Rows from block 7, named by matrix and row number. Rows with one number belong to one channel. Each number is 128 + 32 x the weight over the matrix's rms, rounded and kept within 0 to 255. All counts start at 0.
# convs1: first pointwise conv (model.enc.2.1.convs.1.weight, 192x192x1x1), inputs 64-127
# convs3: second pointwise conv (model.enc.2.1.convs.3.weight, 192x192x1x1, transposed), outputs 64-127
convs1.89 [163 185 108  57 102 147  90 133 123 160 102 114 159 148 110 125 111 157 170 139 166 156 133 112 137 108 158 154  91 147 138 147 103 182 197 161 111  95 136  76 105 103 141  75 109 121 139 126 146 179 155 136  92 157  92 196  66 107  43 199 180 129 150 160]
convs3.89 [135 198  90  40  88 127 141 110 137 152 136  71 149  89 112 174  64 177 165 157 102 123 134 168  94 108 132 147 168 163 124 128 101 105 139 124 115 132 100 176  98 148 161 176 126 120  77  98 177 116 118 154 149 117 120 138 124 117 158 129 114 172 115 140]
convs1.90 [142 152 113 120 126  55 143 106 147 132 165 169 171 138  83 164 115 168  94 163  72 144 124 113 132  92 135 122  98 116 123 151 125 134 139  71 121  84 121 131  72 101 119  92 149 178  97  91 124 124 165 129 109  80 117 159  96 129 105 105 135 108 136 158]
convs3.90 [139 132 128 118 142 118 114  98 157 116 168  90  91 115 110 150 104 133 148  93 102 135 117 161 143 149 101 104 159 109 159 152 125 131  92 131 135 145  98  95 119 189 136 134 131 121 164 118 156 111 137 128 121 141 142 176 127  98 128 102 107 151 123 184]
convs1.91 [ 89  97 178 157 117 136 112 126 159 132 116 165 171 147 130 168 155 136 133 143 147 117 117 109 159 116 156 146 149 145 143 129  90 144 173 121  92 166 120 116  95 122 117  60 112 110 170 145 134 129 139  73 154 186 200 116 155 115 151  90 115 147 134 130]
convs3.91 [150  95  88 169 142 122  89 162 126  94  98 132 127 102 127 124 156 104 161 180 135 146 122  90 122 112 158 135 134 121 133 123 160 143 127 114 168 104 108 206 145  74 129 128 211 100  57 128 105 144 143 166 105 130  74 150  74 139 149 125 162 134 134 151]
convs1.92 [ 66 143 105 138 156 110 125 108 110 121 121 131 158 164  97 103 114 149 157 137 123 137 115 125 142 139 162 139 146 121 139 147 152 123 126 124 128 188 150 133 141 169 120 131 140 159 120 149 103 155 133 143 142 119 118 126 146 136 158 150 136 115  84 150]
convs3.92 [140 127 124 112 141 106 117 138 159 111 143 117 166 141 131  69 143 160 108 121 131  90 156 122 170 124 136 139 124 102 128 132 130 125 118 124  90 102 114 169 129 176 121 140 152 124 179 135 122  81 131 126 129 136 135 132  99 145 170 175 130 101  91 135]
convs1.93 [171 149 130 124 109 158 132 177 162 125 126  76 117 157  86 114 164  96  76 101 165 138 149 153 119 108 105 130 119  77 102 168  75 129 156 179 157 205  86 143  79 165 130  75 157 128 155 171 116 130 135 111 198 119  95  94 163 146 122 131 130 175 137 148]
convs3.93 [165 142 143 162  98  96 188  88 135 130 119  50 147 141 169 133 137 157 133 125 201 152 106 164 161 121  92 152 133 161  67 130  89 118 142 123 225 113 147 135 108 116 155 146 123 140 151 158 115 104 105  87 106 154 147 200 131 101 154 136 138 107 139 109]
convs1.94 [ 96 129 130 120 102  45 162  76 102 201 185 136 185 120  67 128 134 125 180 127 144 125 102  89 129  89 169 188 165 147 136  64  85 155 129 148 126 103  98 148  71  98 179  79 100 127 166 103 172 173 127  91 117 198 129 184 127 127 107 100  69 110 143 144]
convs3.94 [129 136 122 112 128 120  96 145 145 127 131 207 149 121  84 169 144 104 114 185 123 133 125  78 160 128 156 125 147 143  82  99 153 148 187 148 134 119 118 190 104 121 141  98 101 103  82  79  58 150 158 182 148 135 112 125 126 129 127 148 148  64  91  78]
convs1.95 [196 133 166 176  58 171 192 198 164 140 134 136 111  88 162 107 125  57 139  99 160  86 127 161 149 112  92 178 109 144 154 157 123 132  95 167 109 168 102 133 129 121 123  99 134  85 113 133 113 157 102  66 113 104 135 105 105 170 112 102 110  90 160  98]
convs3.95 [137  90 188 164 109  94  75  60 143 115 131 107 147 156 109 181 167 176 127 109 152  91  75 136 167  82 137 137 113 130  92 137 147 121  97 116 101 135 105 137 152 138 133 121 163 131 157 115 112  87 128 167 132 161 142 102 132 117 136  94  83 105 135 146]
convs1.96 [110 124  44 132 121 132 147 145 125 126 139 179 138 145 157 182 145 206 118 131 112 127 106 139 144  83 116 112  99 138 145 201  86 118 155 119 150 182 144  94 153 122 135 103 149 138 112 211 149 133 149 131 133 122 130 104 130 140 109 133 118  85 104 145]
convs3.96 [135 139  56 214  88 138 156 152 130 156 166  79 192 165  92 140 118  59  79 120 172 113 167 128  73  97 160  67 121 105  84 152  71 100 114 124 118 108 137  95 151 144  76  61 171  94 118 130  91 154 127 153 134 108 157 153 145 185 138 144 118  91 166 150]
convs1.97 [153 137 128 122 116 183 122 135 120 131 152 137 129 156  95 142  93 138  80  77 178 152 138 122 125 141 125 175  85 118 134 133 159 100 132 153 125 141 130 132 141 144 171 188 144 118 100 134 130 133 153 123 138 124 134 120 130 123 149 137 122 138 137 200]
convs3.97 [121 126 163 144 137 145 105 142 154 175 174 155 139 164 124 121 125 108 122 101 171 118 163 105 129 112 112 118 134 103 120  80 149  90 129  81  88  70 118 142  89 101 133 144 118 155 124  83 135 128 132 125 108 145 135 118 192 145 127 111 159 150 139 138]
convs1.98 [ 90 150 127 105 130 143 116  90 136 151 145 118  83 129 112 130  95 139 128 105 171 159 134 142 130 123 135 131 141 147 117 132 117 133 115 123 136 145 166 163 124 159 150 150 133 120 143 129 126 130 129 138 140 109 126 113  95 147 131 138 113 137 123 143]
convs3.98 [131 140 135 125 133 108 133 107 186 137 143 144 109 138 102 143 162 106 133 161  64 125 137 141 105 140 120 128  98 102 146 147 133 146 127 127 114 161 125 111 126 152 145 147 120 136 171 165 117  85 174 151 151 107 126  96 142 158 134 137 196 144 159 178]
convs1.99 [109 143  90  98 121 191 105 106  82 145 121 140 116 163  74 112  68 189 130  58 151 135 181 127 141 126 149 138 105 133 137 123 172 108 143 139 112 161 156 164 139 111 160 130 151 127 153 116 141 142 141 130 130 121  98 138 146 144 121 162 135 108 152  92]
convs3.99 [156 133 133 156 112 132 141 104  91  97 152 114 107 103 156 127  69 146 152 179 119 130 155 177 129  88 166 153 139 180 139 156  96  92 120  69  55  91 101 157  90 124 120 107  97 171  83 166 130  84 132 132 124  61 133 129  34 128 117 143 130 127  44 197]
convs1.100 [149 146  34 138 109 121 140 244  58 132 104  77 143 104 147 129 181  54 134 156 115  98 109 129 134  95 131 167 180 164  93 170 177 149 130 128 161  96  46 174 170 157 117 137 115 159  96  83  53 194 151 133 122 153 159 112 105 125 112 129 118 145 148 120]
convs3.100 [206 129 141  77 144 109 122 103 112 117  61 149 147 102 149 112 132 135 111 103  95 130 106  87 161 132  97  83  28  78 144 138 121 155 108 184 183 106  93  99  98  96  93  90 109 122 124 138 125  90 109 148 110  46 143  66 139 123  88 124 132 172 133 102]
convs1.101 [ 99 124 130 118 180 102 127 151 120 144 118 149 154 130 119 103 125 123  98 134 167 128 147 144 112 111 122 110 117 149 130 143 130 135 104 120 140 106 145 157 127 140 171 132 119 152 138 186 139 129 152 114  99 115 167 131 103 142 111 122 137 141 133  80]
convs3.101 [143 104 144 130 125 143 162 164 125 171 116 147 109  98 150  91 143 166 128 123 159 143 152 204 126 124  74 107  81 140 122  97  94 152  96  51  93 118 136 176 140 119 144  71 107  69  96 115 158  93 101 181 154 151 129 170  67 160 155 140 116 122  75 154]
convs1.102 [117 112  99 112 130 164 114 119  90  98 116 178  95 137  82 134 135 123 163 153  47 167 137 110   0 124 130 107 169  98 138 117 185 149 129 164 124 101  76 147 157  77 159 104 142 118 125 103 153 149 147 186 182 128 151 124  50  75  77 134 137 127 143 152]
convs3.102 [133  77 128 117 103  91 115 148 103  59 126 152  76 141 111  92 113  53 180 198 183 103 106 142 103 150 145  93 107  96 139 151 115 141  99 125 164 133 138  87  97 149 197 120  98 154 121 165 179 143 115 123 134 183  99 133 133 102 179 173 106 140 136  95]
convs1.103 [ 98 100 110 128 164  94 127 171 122 181 156 160 158  38 167 159  93 101 117 119 115  82  95 144  89  82  79 118  82 121 110 114  75 113 155 113 106 163 120 136 140 119  96 153  97 107 109 162 108 121 133 152  98 139 171 131 181 110 158 107 114 102 107 155]
convs3.103 [163 119 112 182 152 161 126 160 116  66 167 143 130 114 148 131 103 136  86 141  82 134 133  93  77 140 144 140  68 153 112 140 162  74 122  91 121 115  63 118 130 137 134 164  80 136  94 179 124  98 120  63 127 164  88 119  91 101 133 122 118 101  99 109]
convs1.104 [123 136  77  60 121 167 141 108  67 134 151 148 153 104 117 155 134 109  98 117 156 121  99 128 132 114 106 126 129 135 142 171  47 131 116 113 138  92 139 117 130 171 164 113 127 192 132 105 123 105  93 123 148  87 125 156 118 151 150 137 130 141 142 109]
convs3.104 [154 111 115 101 111 109 151 127 142  94  88 151 184 145 126 122 148 137 139  95  93 125 139 122 114 141 102 135 106  63 133 155 114 119 166 133 123 174 177 163 118  78 156 117 125  98 198 173 100 150 136 120 102 148  95 159 152  81 175  84  96 106 162 129]
convs1.105 [101 139 145 129 109 100 131 103 191 123 141 136  80 109  63 115 100 150 125  98 136 139 126 125 109 136 141 129  85 135 159  98 159 159 148 128 111 114 118  90 111 136 161 148 103 148 109 102 149 100 144 197 131 112 122 138 143 126 126 147 151  84 134 178]
convs3.105 [118 185 134 137 138 170 135 153 109 161 121 123 143 132 123 118  88 153 102  94 108 159 108 119 190  85  83 168 128 105 166 148  97 131 133 129 152 141 128 132 126 129 116 112  99 115 123  98 112 151 121  92  93 153 148 137 143  92 129 128 153 135 142 154]
convs1.106 [127 138 150 171 132 161 101  87 154 144 197 157 113 174 108  90 207 101 194 164 148 169 185 120 115 134 139  84  63  95 150 129  75 151 172 154 120 137 204 106 131 207  90 109 190 128 173 131 143  98 161 184 134 102 167 162  72 103 177 198 132 123  75 116]
convs3.106 [156 117 166 122 180 150 149 193 157  82  68  93 100 108 142 154 158 147 138 138  37 172 155 132 112 110 129 143 104 179 122  90 100  78 185 133  13 120 119 138 120 174  92  84 163 169 111 159 125 114 160 137 141 115 110 149 112  58 102  85 166 152   0 128]
convs1.107 [194 159 163 144 138 150 121 123 122 146 135  99 115 120 123 136 140 112 179 150 201 129 143 131 111 104 120 123 135 100 118 139 113  94 120 143 109 123 150 111 130 151 135 155 126  73 117 120 149 116 125 105 103 118 115 121 123 172 120 153 126 120 114 185]
convs3.107 [133 167 156 182 170 121 101 141 155 114 105 158 109 150  71 127 164  86  73 108  94 132 116 120 136 105 148 116 139 174 141 130 139 130 103 121  98 105 101 129 121 146 123  99 111 154 112 128  86  65 140 103 170 126  93 138 154 116 127  97 186  88  84 159]
convs1.108 [162 112 100  93 107 151 112 128 147 109 100 133  89  77 138 150 152 157 178 124 109 146 146 183 130 122 116 144 103 159 138 147 160 150 126 161 123  86 136 111  88 107 170 187 100 127 133 112 107 155 170 167 180  85 156  82 145 151 123 112 124 131 148 143]
convs3.108 [117 147  87 106 173 167 123 117 115 128 100  80 113 115 134 101 142 104 149  88 136 134 181 121  82 149 170 113 154 121 130 150 146 117  73 145 135 146 140 160  82 109 116 138 119 122  99 122 148 178 153 136 127 118 143 184 100 165 138 148 124 186 141 143]
convs1.109 [114 148 109 123 135 126 106 115  83 137 153 114 163 172 149 126 114 131 144 115 142  64 149 121 130 100 129  95 145 159 113 127 103 114 119 124 158 141 144 137 121  95 109 142  74 101 156 144 122 129 111 153 140 130 123 157  89 167 146 166 141  93 110 158]
convs3.109 [123 186  78  94 122 133 127 191 112 154 106 152 142 172 101 142 126  90 160 131 138 100 142  86 137 112 102 110 143 113 149  87 114 164 127 109  68 113 116 121 147 158 153 145 143 142 108 132 144 101 115 124 155 151 114 119 145 128 114 111 109 161 139 107]
convs1.110 [ 96 134  92  79 183 114 132 123 133  98 140  58  75  66 127 183  96 110 135 114  64 134  87  83  55 119  86 161 103 125 184 158 166 104  86  68 103 121 141 138 186 180  92 115  96 158 171  86 110 234  88 108 156  65 114 110 147  58 120 117 193  75 126 168]
convs3.110 [251 137 116 102 153  83 194 106 138  50 115 177 117 104 104 114 170  94  95 132  96 101  93 167 210  87 101 219 192 142  91 124 200 131 142 100  52 138 136  28 170  87  80 224  91  83 130 135  83 120 122 137 110 149  88 123  38 117 192 115 100  96 123 134]
convs1.111 [142 176 194 135  94 108  86 149 106 126 140 126 137 141 143  80  97 165 142 109  99 178 158 111  93 136 102 145 103  99 131 110 116 129 141 153 107 118 146 124 144 166  73 175 121 132 110 112 118 127 170 114 133 107 107 142  98 129 186 172 154 164 125 155]
convs3.111 [158  81 115 143 185  95 163 115  97 122 150 155  89 199 128  90 112 177 154 154 131  91  80 121  80 159  64 166  94  97 146  81 160 136 127  63 102 114 163 132 142 166 175 171 132  99 140  81 124 121 146 127  89  79 139  73 104 123 182  88  99 172 115  95]
convs1.112 [147 158 124 101 127 151 102  95 102 119 139 100 163  79  79 148 115  96 136 124 234  93 145 117  80 123 109 126 158 136 139 118 157 130  90 148 127 169 129 160 132 122 137 107 102 140 152 109 105 122 132 154  97 139 125  88 134 101 146 126 143 112 130  97]
convs3.112 [125 124 116 130  53 208  83 119 134 168 110 105 123  94 153 134 102 169 101 112 130  95 176 129 131  89 168 124  50  74  94  60  71 195 171 150 114 154 157 104 121  83 140 116 188 163  38 194 169 120 117 139 131 143 120 126 196 161  78 133 159 153 185 138]
convs1.113 [130 172  58  62 124 100 106 152 124 142 132 144 136 114  70 140 188 149 142 140 116  73 162 116  65 141  59 132 158 133 104 148 208 115 141  89 122 182 164 122 111  79 112 108 109 107 120 114 150 135 175 128 120 139 137 131 192 121 154 129 145 124 157 131]
convs3.113 [139 177 133 173 135 104 176 144 131 137  98 132 126 153 144 128  90 112 101 142 182  88 143 125  76 124 174 159 113 129 142 113 100 110 123  34 147 150 114 137 153 183 142 115 108  63 130 163  97  87  63 138 167 123 123 115 171  85 102 106 127 135 139 141]
convs1.114 [ 93 103  81 123  60 155 135 152 143 132 123 174 135 142 116 205 202  98 125 158 114 109 158 136 115 139 142 116  58 148 108  89  93 110  64  98 106 195 173 112 124 158  82  75 181 163 119 126 106  91 129 186 193 104 164 130 166  82 115 166 173  82 136  71]
convs3.114 [ 79  96  52 132  97 133 179  91  85 108 130 150 123 119 138 159 162 123 113 153  82 142  77 102 130   0 141 136  56 158 109 129 144 118 156 218 128 139 142 122 114 111  51 130 123 151  93 201 118 160 162 141 255 186 174 123 146 108 165  39 162 126 119 173]
convs1.115 [145 133  92  99  82 152 115 135 196  92 102 124 156 107 110  95 185 107 124 193 125 140 129 124 161 107 133  70  41 126 112  80 155 168 105  81 113 199 119 100 155 157 135 138  62 161  97  66 147 148 142 124 141 110 110 133 167 156 140 151 126 112 119 157]
convs3.115 [100  95 129 157  97 137 118 111 163 159 122 108 171 176 126 117  90 111 113 143 150 122 151 104  82 145 166 153 105 148 105 130 138 140  88 151  93 125 218 128 118  96 112 119 137  97 116 169 103 153 120 113 124 182 119 119  90 138 159 130 134  59  73 125]
convs1.116 [136 137  80 140 112 166 133  95 181 129 155 160 169 180  93 131 120 130 126 103 179 133 123 120 110 138 116 145 122 120 122  97 153 156 116 124 154 131 141 115 124 106 150 117 121 113 118 112 104 115 132 175 138 155 109 123 112 107 127 139 126 117 154 160]
convs3.116 [ 98  87 131 100 143 130 109 104 136 100  75 132 114 149 124 117 139  83 142 143 118 143 131 113  85 176 163 139 102 146  98 123 142 113 127 173 133 104 127  99 143 119 133 131 136 114 169 116  77 125 142  76 100  73 163 129 157 131 167  89 135 132 168 103]
convs1.117 [ 99 172 127 108 137 176 117 133 115 150 158  96  95 107  99 115 108 130  97 103 171 145 113 157 148 130 141 129 147 170 130 111  81 133 131 119 139 153 118 140 157 103 115 152 107 150 159  98 136 119 133 133 144 117 134 116 103 172 132 162 127 145 139  95]
convs3.117 [ 82 190 129  81 105  79  98 113 138 148  82 121  85 130 115 162  89  74 112 118 102 115 122 116  72  97 159 132 102 146 120 101 113 167  98 133 155 109 158 163  96  94 166 107  88 138 127 124 130 117 128  97 121 117 130 106 110 131  90 112 106  98 141 106]
convs1.118 [112 126 147 125 122 100 108 133  87  89  98 162  88 104 111 128  89 102 149 137 168 173  87 154 137 142 109 140 101 130 109  98  86 159 153 111 114  94 160  80 118  89 180 111 138 155 120 178 175 144 122 150  86 114 128 150 113 110 165 109 121 124 130 135]
convs3.118 [ 95  95 128 127  71 134 117  56 178 117 102  74 221 106  95 118 176 127 107 123 156 196  94 152 176 154 111 123 132 123 120 163 142 129 166 155  93  83 135 161 126 171 165 123 127 164 146 163 124  92 140 147  88  97 137 161 138 131 149 133  68 149 123 117]
convs1.119 [169 137 106  41  91 156 129 175  71 165  99 132 124  90 118 130 205 141  95 174 105 113 105 119  86 122 155  91 172 129 204 130  84  98 189 104 113 210 176 160 238 159  61  87 161 155 182 127  96  99 125 173 154 142 147  54 110 120 127  93 138 135 161  92]
convs3.119 [135 143  90 129 150 190 133 122  93 128 161 165 121  89 131 108 137 172  93  34  88 134  99 132 147  92 183  60  91 144 108  51 154 113 105 107   0 140 148 102 125 136  64 116 153 145 125  76 159 165 167 121 118 101  87 116 105 177  69 112 154 147   0 122]
convs1.120 [109 149  87 119 144 110 118 109 173 153 122 115  96 177 120 141  79 189 156 142 158 144 191 126 174 131  48 153 118 102 163 135 140 123 103  93  71 139 127  75 184  69 119 110 135  76 129  81 146 157 134  87 116  78 137 137 152 112 130 121  86  88 171 134]
convs3.120 [ 98 151  84  77 135 140 175 133 101 108 132 157 128 121  99 122 160 146  92 159 160  92  88  96 140 112 200 139 109 124 119  71 179  96 109 162 125 131 123 100 157  91 139 103 112 122  75 103 111 193 126 121 134 126 126  97  93  85 165 161 166 196 111  71]
convs1.121 [121 121 118 149 121  99 151 105 100  99 126 136  75 138 170  95 132 152 147 175  67 113 134 125 131  72 163  68 101 167 117 109 168 103  85 120 138  69 112 103 118  47 160 118 158 146 100  78 137 125 137 111 190 195 143 156 110  97  94 146  82 141 106  96]
convs3.121 [119 132 125  62 121  89 100 133 112  85 156 127  95 144 172 117 112 149  55 184 103 129 116 118 116 101  45 130 143 116 120 105 118 121 145 105 121 119 116 122  74 104 142 118 106  57  73  83 112  95 110 110 162 100 108  82 150 126 185 133 151 110 101 134]
convs1.122 [150 122  96 107 120 139 173  91 126 130 119 153 121 122 128 150 136  98 114 126 133 159 104 109 121 138 141 117 131  97 123 115 132 161 125  78 151 152 132 119 120 146 107 131 125  98 128 153 128 118 106 109 137 133 105 146 111 101 111 111  62 162 131 107]
convs3.122 [149 133 142 113 152  98 182 175 141  91 108 144 143 160 143 146  93 197 118  89 167 139 161  81 140 130 134 135 146 146 133 137 106 108 167  89 152 165 140 103 100 135 135 141 147 119 126 163 128 131 102 100 112  83 134 138  70 170 102 148 217 120  97 117]
convs1.123 [136 122 164 115  86 134  94 141 116 141 130 163 140 116 167 123 141 104 180 128  93 167 125 185 129 178 105 128 116  83 104 178 119 113 150  98 122 180 125 146 208 105 126  84  95 133  68  76 107 105  79 134 141 127 224 124 133 138  98 172 185 180  68 129]
convs3.123 [123 135 149 116  66 122 150 148  89 123 133 128  82 130  86 133  78 142 132  93 105 128 188 149  84 123  64 154 123 104  91 149 105 124 114  90  62 143 134 166 110 132 145 120 145  92 116  89 164 116 138  98  44  85 193 112  83 145 131 140  95  85  83 206]
convs1.124 [104 148 123 102 114 154  93  89 169 121 195 145 176 146 181 131 163 123 123 128 179 142 104 206 135  87 143 162 127 114 136  83 170 168 132 203 133 102 119 138 127  67 142 145 139  93 158  99 179 145 147 159 154 115 136  96  93 117 120 162 157 155 125 143]
convs3.124 [152 135  76  71 107 109 107 138 175 111 135 121 160  97 186 154 145  93  85  94 150 104 133 135 103 147 178 111  78 132 172  90 181 120 147  77  87  88 111 163  79 184 116 115  94  91 174 113 122 140 178 126 142 140  53 151 149 131 114 175 162 136 155 109]
convs1.125 [119 166 198 144 177 151 102 143  77  84 111 129 128 111 135 141 144 127 121 138 177 137 131  79 150 135 127 144 186 119 145 206 110 118 181 112 112 130 110 136 139  80 135 162 168 108  68 150  81 117 139 145  93 140 125 141 111 159 116  93 155 118 120 167]
convs3.125 [199 146 172  77  86 159  68 132  96 187 103 146 172 154 125 146 115  93 160 130  95 139 137 108 103 103 141 135 124 155 137 120 100  72 162 132 141 109  80 129 150 114 161 118 110 111 109 160 145  86 123  97 124 172 188  74 127 138 173 176 100 108 176 137]
convs1.126 [153 124 127 143 119 156 118 136 110 101 144 132 119 122 127  90 139 120 119 137 159 148 124  93 150 125  98  88 133  96 131 148 111 182 130 149 135 123 155 127 106 121 110 133  86 124 127  98 132 133 125 143 125 104  96 160 105 120 128 126 129  96 121 124]
convs3.126 [137 139 135 111 136 135 140 130 154 137 129 112 174 162 155 139 146 122 137  90 113 113 134 100  97 139 130 140 114 115  86  86 127 131  97  80 162 143 138 140 174 106 123 169 121 169 131 127 117 125 137 158 136 115 134 139  93 157 138 148 122 162 111 133]
convs1.127 [118 130 109 133  77  87 115 101 114 103 125 133 112 107 121 111 131 120 131 141 160 100  97 109 127 121 151  62 143 151 136 128 149 122 209  97  87  94 125 182 132 112 178 121 101  89 124 148 110 132 151 119 120 107 141 116 124 128 178  54  77  92 119 156]
convs3.127 [143 137 149 159 127  89 142 111 154 172  70 165  98 133  72 133 157 177 167 120 136 154 145  81 178 140 144 144 154 134 148 114 152 126 151  93 169 124 118 222  85  91 139 124 135 143 109 112 146 153  92 161 139 102 114 107 180 102  86 137 146 158 151 155]
convs1.128 [131 145  66  88 161 141 172 134 162  66 165 115 136 127 107  83 128 220 116  66 105 133 118 123 131 115  94 124 152 106 137 108 141 127 131 123 140 186 131  55 139 132 114  90 144 151 104 112 161 127  97 126 115  96  98 164 172 121 173 121 151  61  73 144]
convs3.128 [ 98  85 105 103 158 112 167 115 147 200 115 107  59 149  81 155  93 157 165 129 156 112 138 174 124 155 105 189 129  98 167 164 118 102 152 121 126 164 157 112 150 135 142 145 175  87 105  88 172 132 151  97 109 166 116  60 103 101  85 139 143 141  94 122]
convs1.129 [ 73 156 127 126 153 157 131 111 146 179 173  79 129  83 122 116 117 148 116 143 109 106 161 137 198 168 117 128 142 113 135 115 152  88 132 115  91 103 120 119 103 114  85 138 113 122 121 116 134 155  92 182 133 135 159 118 115  93 117 160 117 113 153  53]
convs3.129 [ 95 140 121 177 113 131 143 151 144 152 103 153 116 130 133  89 122 155 147 129 185 138 128 133 147 215 139 126 137 133 180  81  84 121 164 107 161 152 128 165 149  58 129 101  76 186 148 123  95 117 147 139 136 108 154 121 149 185 157 150 186  84 106 151]
convs1.130 [ 95 140 106 150 139 125  86 147 148 122 142 136 126 150 187  79 149  66 158  88  83 151 102 170 121 141 126 119 136 157 120  75  65 115  50  95  90 155 142  80 164  71 170  77 101 115  74  55 134 170 174 156 165 167 107  95 116 141 190  38 170 121 162 172]
convs3.130 [157  96 117 214 116 121  91 139 115 121  77 119 137 157 156 101 104 179 155 179  91 146 119 158 120 138 137 135  94  95 108 136 145 127  38 184 128 118 209 136  66 106 160 115 109  98 149 164 170 183 126 122 187 206 119 111  66 123 132 210 104 132 185 101]
convs1.131 [ 95 158 159  85 169  75  49 117 147 102 102 120 194 160 123 125  99  84  81 109 159 108 125 147 186 116 167  76  74 139 109 136 131 113 121  95  96  92 121 123 162 109 144 146 171 131 142 161 117 232 153 216 109  92 172 103  77 104 110  76 197 143 105 143]
convs3.131 [180  94 165 132 140 103 107 101 171  93 124 189 180 174  82  92 134 156 177 112 153  84 141 115 168  91 145 166 164 113 127 129  97 156 177 147 107 150 119 108 106 127  98  54 211 139 120 169 140 178 103 154 136 120 124 192 169 138 127 156 171 132  97 114]
convs1.132 [181 161 165  86 140  92 121 117 119 198 122  80 133  68 125 169 132 113 129 133 116 141 116  42 148 138  91 146 156 124 142  90 167 114  83  88 152 166 122  84 150 141 118  85 104 103 139 156  95  21  82 167  94 110  75  88 178 127 103 112 132 129 126 120]
convs3.132 [112 111 125 101 145 119 133 160 141  83 110 134 111  81 161 123 121 133 173 186 139 157 104 122 118 169 153  99 158 137 142 138  87 139 108 120  87 160 133 104  85 128  98 155 126 122 128  82 178 155  96 150 144 116  72 137 130 163 113  96 151 172 183  82]
convs1.133 [136 109 136 135 100 133  11 123 132 106 140 165 101  54  77 141 116 124 137 114 125 147 162 162 178 128  86 100 132  79 142 154 141 124 109  91 130 120 125 112 132 116 136 127  48 132 174 149 181 188 122 147 199 126 191 140 106 126  55  82 175 154 121 129]
convs3.133 [137 131 133 153  95 119 155  88 141  86 127 105 106 161 150 156 174 196 103 129 124  85 171 159  71 163 138 168 145 135 149  97  95 100 163 193 122 101  92 137 120 125  82 149 134 146  90 146 155 111 115  75 150 142 104 132 153 115 112 153 137 160  66  98]
convs1.134 [140 178 126  88 165 174 119 127  93 122 144 140 160  62 120 135 177 186  99 145 168 139 102 142  92 152 106 152 137  94 132 158 172 124 154  85 110 109 123  55 128 137 128 109 179 120 112 138 151 194 151 158 147 103 166 153  97  73 155 148 116 139 142  66]
convs3.134 [ 81  74 116 166 131 106  71 166 141 140 113 138  66 105 132 160 112 133 131 122 132  99 110 112 133 112 123 131 161 153  86 171 102 103  93  95 138 165 129 107 139 102 172 163 160 135 123 122 144 162 156 137 174 120 120 154 169 125  89 113 133 197 127 154]
convs1.135 [168 125 129 159 113 169 120 127 173 162  94 128 149 166 177 214 122 116 165 139 107 143 148 102 136 150  89 102 131  93 134 103 128 143 129  91 115 154 120  97 158  76 141 117 160 118 114 166 136 120  84 129 213  57 113 118  67 176 156 123 130 118 105 121]
convs3.135 [164 160 128 149 141 148  93 141 123 179 136 147 137 146 126 216 135 166 109 108 149 107 154 135  91  72 173 133 146  89 168 126  90 137 106 151 124 103 139 117 154 130  87 170 126 132  97 212 135  96 133 121 138 129 173 139 192 108 132 126 126 137  84 156]
convs1.136 [108 105 161 163 115 167 170 149 115 151  83 155 102 217 111 120  50 158 191 153  69 128 153 255 122  85 148  93 165  45 134  96  28 138 123  95 126  69 130 174 171 183 136 135 108 132 138  95  73 114 172 126 132 255 119 133 105 183 163 135 132 183 120 186]
convs3.136 [ 94 143 119 159  86 153 154 171  91  93  59  95 172  59 110  97 117 116 113  60 142 153  53 180 178 151 134 143 180  70 193 146 114  85 180 163 146 166 112 131  98 153 135  73 155 114 209 102 138 173  73 163 121 122 102  88 116 154 141 128  79 101 123 163]
convs1.137 [141 173 107 146 109  96 141  91 103 131 127 130 156 159  89 100  66 199 143 165  90 166  53 106 127  94 129  94 131 109  74 107 144 104  75 142 180  73 106 133  97 155 114 168 111 121 122 146 113 144 164 121  73 121 132  97 124 159 131 144 118 142 159 125]
convs3.137 [107 119 142 108  95 113 130 108 124 122 148 104 103 139 132 130  43  98 118 136  73 123 137 163 154 106  84 143 159 125 163 161 107 152 109 165 125 160 148 139 121 153 124 111 109 133 106  79 145 134 131 173 116 105  84  88 103 155  89 165 125 103 106 135]
convs1.138 [127 109  98 136 102 149 132 171  91  38 123 140 104 131 143  90 145 101  96 153 155 173 107 142 115 169 132 138 127 155 107 143 140 122 119 147 124 145 117 125 147 134 143 126 129 169 124 201 116 107 168  66  58 145 124 181 139 185 199 158 133  96  98 142]
convs3.138 [145 106 128 111 134 156  91  84 136 137 135 121 114  98  97 138 144 131 130 106 127 144 179 104 158 126 105 113 118 112 138 149 119 131 131 168 129 133 146  80 136 132 104 107 103 137 163 165  70 175 116  96 116 137 103 155 140 103 138 112 151 120 182 135]
convs1.139 [187 141  64  40 158 101 180 184  81  95 109 156 102 114 202 133 122 112 112 110 155  61 145 128 115 151 150 104 160 156 124 124 217 139  82 128 134 108 165 161  98 116 179 177 161 190 143 202 101 151 125 139 127 128 110 129 123 143  94 177  74 127 142 131]
convs3.139 [166 127 125  98  77  70 197 100 132 102 150 154 129 142 118  65  93 177 172 172 165 131 119 136 150 102 126 111 120 144 149 150 170  46 159 113 160 119 110  88  72 142  43  95 144  92 204 103  66 107  90 162 144 129 144 134 107  84 158 175 127 126 112 120]
convs1.140 [166 157 134 162  78 144 182 106  71  93 102 120 143 126 115 116 131  90 118 166  85 146 171  62 120 190 111  95 126 127 133 143 155 185 118 119 128 101 142 118 152 123  36  78  97 148  86 111  95 112  82 130  91  43 158  96  67  71  81 123  98 141  99  48]
convs3.140 [ 59 171 189  92 152 125 107 128 132 142 154 136 137 168  98 137 150 111 118 130 102 144 108 104 151 144 115 125 139 143 130 115 179 133 149  90 126 104 115  96 102 120 131 133  78 158  98 129 127 134  54 157  96  88 169 109 122 117 138  97 140 115  87 120]
convs1.141 [132 167 129 159 104 154  69 143 185 131  69 149 163 147 118 120  79  92 149 147 179 100 126  67 127 104  61  40 161 159 194 150 131  81 255  73 139  84  94  43 160 135  97 124 108  89  68 140 131 105 138 101 195 182 112 163 129  75 183 100 103 107 107  21]
convs3.141 [ 79 156 103 106  60 118  87 156 131 119 172 185 138 180 143 119  48  97 115 119 145  92 142 168 100  85 134 108  93 173  88 146 143  40 114  40 156 145 110 158 147 115 106  75 126 135  78 193 121 134 100 143 174 117  93  84 172 127 131  94  73 162 170 117]